config.toml
image_size = 32
depths = [2, 2, 4, 2]
label_smoothing = 0.1
batch_size = 128
Rows from block 3, named by matrix and row number. Each number is 500 + 50 x the weight over its row's rms, rounded and kept within 0 to 999. All counts start at 0. Numbers have three digits each. After the name is the row's rms in percent of the matrix's.
# convs2: project pointwise conv (model.blocks.3.convs.2.weight, 40x160x1x1, standardized in use), inputs 80-159
convs2.0 104:522546538549524523417495383513510583556470488550512524516573514543533527496525469460576534446490377467475501462486431454489529508539507499530444576552500430476467417417508598487468507472423412441463482478605412493473496479483511573473480484
convs2.1 097:447456553489447483478470542413508506508472503549455474460608457580498451485562437474500592500505536502517527435515496405453499449552509461495490508493499541514464514571415481551518555447401553455479550418472521511528596624488486438489488436
convs2.2 104:502472500535480593442551545584496544526472544415541546508455459464493527447537541549440476429605501413571510552551481552527434531562565495621489575437469502474616540421569473493487493542487491556611547578553522438481498458547523540527505509
convs2.3 101:487504497457413570472496524526528537512472553454487432530492553556519469472589443543488510517454470431535556486558444534546419542519532550568480594443459466509559420427429504488527412499466455568546480433553464506543469485561467400510370478
convs2.4 097:464554422457494484537466394433498496547510527444506521482563617626488512566504469458491440506489494593468509521467499462537375602468520514558552573501500474354453500547459618438562553473552464524483478450550527465498479481549501594538408478
convs2.5 101:584450530516493536457511578549528530461451475482470489465447503436481487563531488554456480473551434474514561474523495499498566444483556401485523458560457562533404549554528481433401522484420535428508433612418488560452532429357530469546524552
convs2.6 101:497497563518577476461528426514498520558475541452441452498481513434523490398557501436491542486476509408535531520512382512475438498700466541459520529445440475573569482426505456527546429460463474486512546499496549476598482541546498479401510421
convs2.7 097:475524403502493510565456476470515472444541517568508518527514521527482498548455491439446442483491546594469437561538516496465555556491437524489505528368460443557447472575461492458552506487552459574478409378542470481524450532519457493571420468
convs2.8 102:467440589425541534456536457485484501523431471575467502473499500511466521415491517558539527573497572370614576449517497507448468460629557503496545534547557535524471574447453523591516463428370507447479466444513540553520483486497582503448485474
convs2.9 102:427481440430517571519452607555503486498451491470507536372518530468536528494472512489478483487480574521568524478455515501534510413439387517625577405431488519524447455573475559445476455516598519554504509542471586473467617524490543482530503547
convs2.10 105:489482538502534591503530515477483477464538543488502488438468578517502466483424506537505525494486546466512523455544449519505419532541603466596484585536551483540503454513364543482526563467593489522545483543496530474480559475571513541571522510
convs2.11 100:471484582520623502515476519511539576463597495584492517522446554479461561466505496502472498362451581417568500464507445437496404523464488524448515463454549480418486493490493508570599500478488438511528477455549487552565484441555592440484500433
convs2.12 101:457605438570486497481427439479538534545543527515550497509504433509457472557571500532480484480502489519467487546472483479544555603392453515468467527498540486484503449515488565442487461484606473484509501532655430391458460477472477611560426446
convs2.13 097:573488509469501534564519449488503457452453497496486573479419480541469532526407464518573570519485461491519492466498526526498496452405553524454515472496535509407492502579497516619541604515449505498520507519399459464484394449417504479442474478
convs2.14 098:515478521518457404428504496513476449444427468544494507478446511444513504466473491406521508525545503396508474584503544567460457427475432563466436506463464523433490499475474428498525494476473436530526519524415503581537524518475586476492448498
convs2.15 101:548476492564456419478517484561463460534533551348530493520517477500550475497500443470482437489504541419516525452493464473400462499581494565569438488537477528444549534452542473515439361555417477421499477510527577566505555505526603499593476499
convs2.16 094:502487530526503469499536538553550449544545524376518518517445503515498510566454526467496467390499546514313514519525474439491471543518506481604510563478525554532491495577515611473476489523574468547530478646480529479488513427499526614502482524
convs2.17 096:449513408543468552480513514413540516541509471563466500536580495551533502574489532487483455501518469466449448454531511509492474546436490482451556469456497505491498514478494549492516497430534500494455477364678392538580434447543497500503435516
convs2.18 100:494570390509523391509387519541455491491534456517507425548541414548473531511525449491471484456499558541499509397477470517472560414547367500461477425523435471526480506464554504454489449449426435445458478534611473547461581483481484419574479470
convs2.19 101:508454483436562556436502474612521544512465513555531410524507471411544468508478450496416483553485533512549456493510475428417446492536458536513420491500474426526626509415469394456535466486568466497477513500535496493566475597494508363432517480
convs2.20 102:538455446499581514580480510475506436437533529543502452519511407525463489431448483506440539518511595452606472493415605498464549552499499465405495468492493538616529495528457455537589557528529544540464543462460496470549555572501427460402601570
convs2.21 104:586407529405537594506500460529519431443454481500509476470550486440524482435436471518502447537508392527538498493503536524513495473509579530548540510541527416476532535524469501474524536559513599427491483479482481434541406545499431445365536507
convs2.22 100:523523539511484438477473508471532541490580502530471610507463470515527524576467480530528582487494507444456466547498461464449527531516512500501582532590580561532403418494524494515460542529499454474525460441461459493426461517511554577452561528
convs2.23 101:521524534564535501527509425556540535514573498475486546469547539514486489596445499549527513474515484570446572484522513441519535538496584528534541389570604498445433479545445527544436592463506459440495515528494534452440522490455445607476545510
convs2.24 101:516482475489465411367483555592422416463574479445494476579480447553543464512529538470426471494533584558424453495514508546399550511505367549491523474395540479440509524534541435445554407550459441534519535512500544531555509476498524450551454453
convs2.25 101:466573517580436509484507505553490478523603504496467496505487448524502451593516515452522505408441510531478463494547443478497561459418426535497543461475528463495490527393480502429489383466508501512543503460612425551501479444451538432543433550
convs2.26 091:536455533437568472482456530581490467464543529504479442453474473442504482529371513585486578456505485482425582514486535485499568517471507465452557524526580506527421512543417470547489527550532487535539497504330525554519504523513534450481586548
convs2.27 103:494540482498580469567506492524468520537469493599506514579508386482506481456575505496423462592543527460494423523506561550487473515520505497498566448462513442549596528495497475488509522526494569527515542383542465425507451556533487332433524495
convs2.28 100:592506434540480461578451445498429471458483498540534533563559452516486519522481489556493495430493448619544425545509574545468567410519447515517468468440467441511478482545537464477497470488549435502458451463478425518490402539533550379582480513
convs2.29 102:568515493531497502658514517512525554376376468481477599576504427442496502483576540508488536528456447482518458486549456528535562449441490518452478456549536419468517509448554465540463487570458502507485512437405433485474358570419440454452492564
convs2.30 100:523436553464525570526538531518578469533520557435528522487427449512518502430461463564520559529528598464546469477502561444505431534480498500460502529482507624529575457544583418541490546496527552549527567564561571476508475463542534586554508624
convs2.31 092:513396594507555437481533593485470553474444520470523547488303527451571550556403551552529569487513532469488552525560539533518462436555500522519518492472543593480521520466521473514497562530481493495543522560350573580539562490493540517450547503
convs2.32 110:473449483561632494512504518430515528513563482459525475449489461452446415611487542483512565448465586546494533466500621525521551474442370585454532400515540532502490472465545537417516540504505477519482514586506467578524636486534556485529554543
convs2.33 101:522410496481461553613480491442520529460449494563511487459517578489455486575461446513502450571463516511482563556464544526562428516473513457519493555597504557517458477575450567521486616450551503495496428499475438555424492439523424557485585459
convs2.34 099:395433492475407448514457527459463516474435449395460445460601507576483474553511516485520536595514483543472532497477483544543560560458514483440512397548412508504467448461488583420512521503502545555495510520449528551527597509550443616456528499
convs2.35 096:460473485494593395515432536495490521531485465434487521539518493520460542468441401514475495559466530468527385479456439477521485513539510550517484479488544506498502482489491407517519504467491599546471523523473527493542542660536438479418492493
convs2.36 100:530522461476425603554487484481487536501491454525485507566510510492509497508576461552460545503566485482527432462461568567557548551480488476439459479464447444473482514590504473571523529474446536448510597467512486454422458572443427459493492544
convs2.37 104:518482507504435476488452601542481508451385481448540454551515418483516523433492487485442526517498500437498499491549507540448552447541534504480460450438469510529507531626543429621465483518418544451460635530460542521501507552374449421575498450
convs2.38 099:492480513512521488432576590483542471515495530423509571496448480461564536462463542488497489404478512511434567505548433474567457463465510532616446494452552477511499510450506494569437459558509557505532505586443583559478496426551543547593520485
convs2.39 095:471553429510485548519428514529510549525437479455517425560651520571489475491581502466483375522461484479497483449501504491515583523505522490526464543523459479463557577503532546468511425480426480555488557673617459496430564544468438488586459529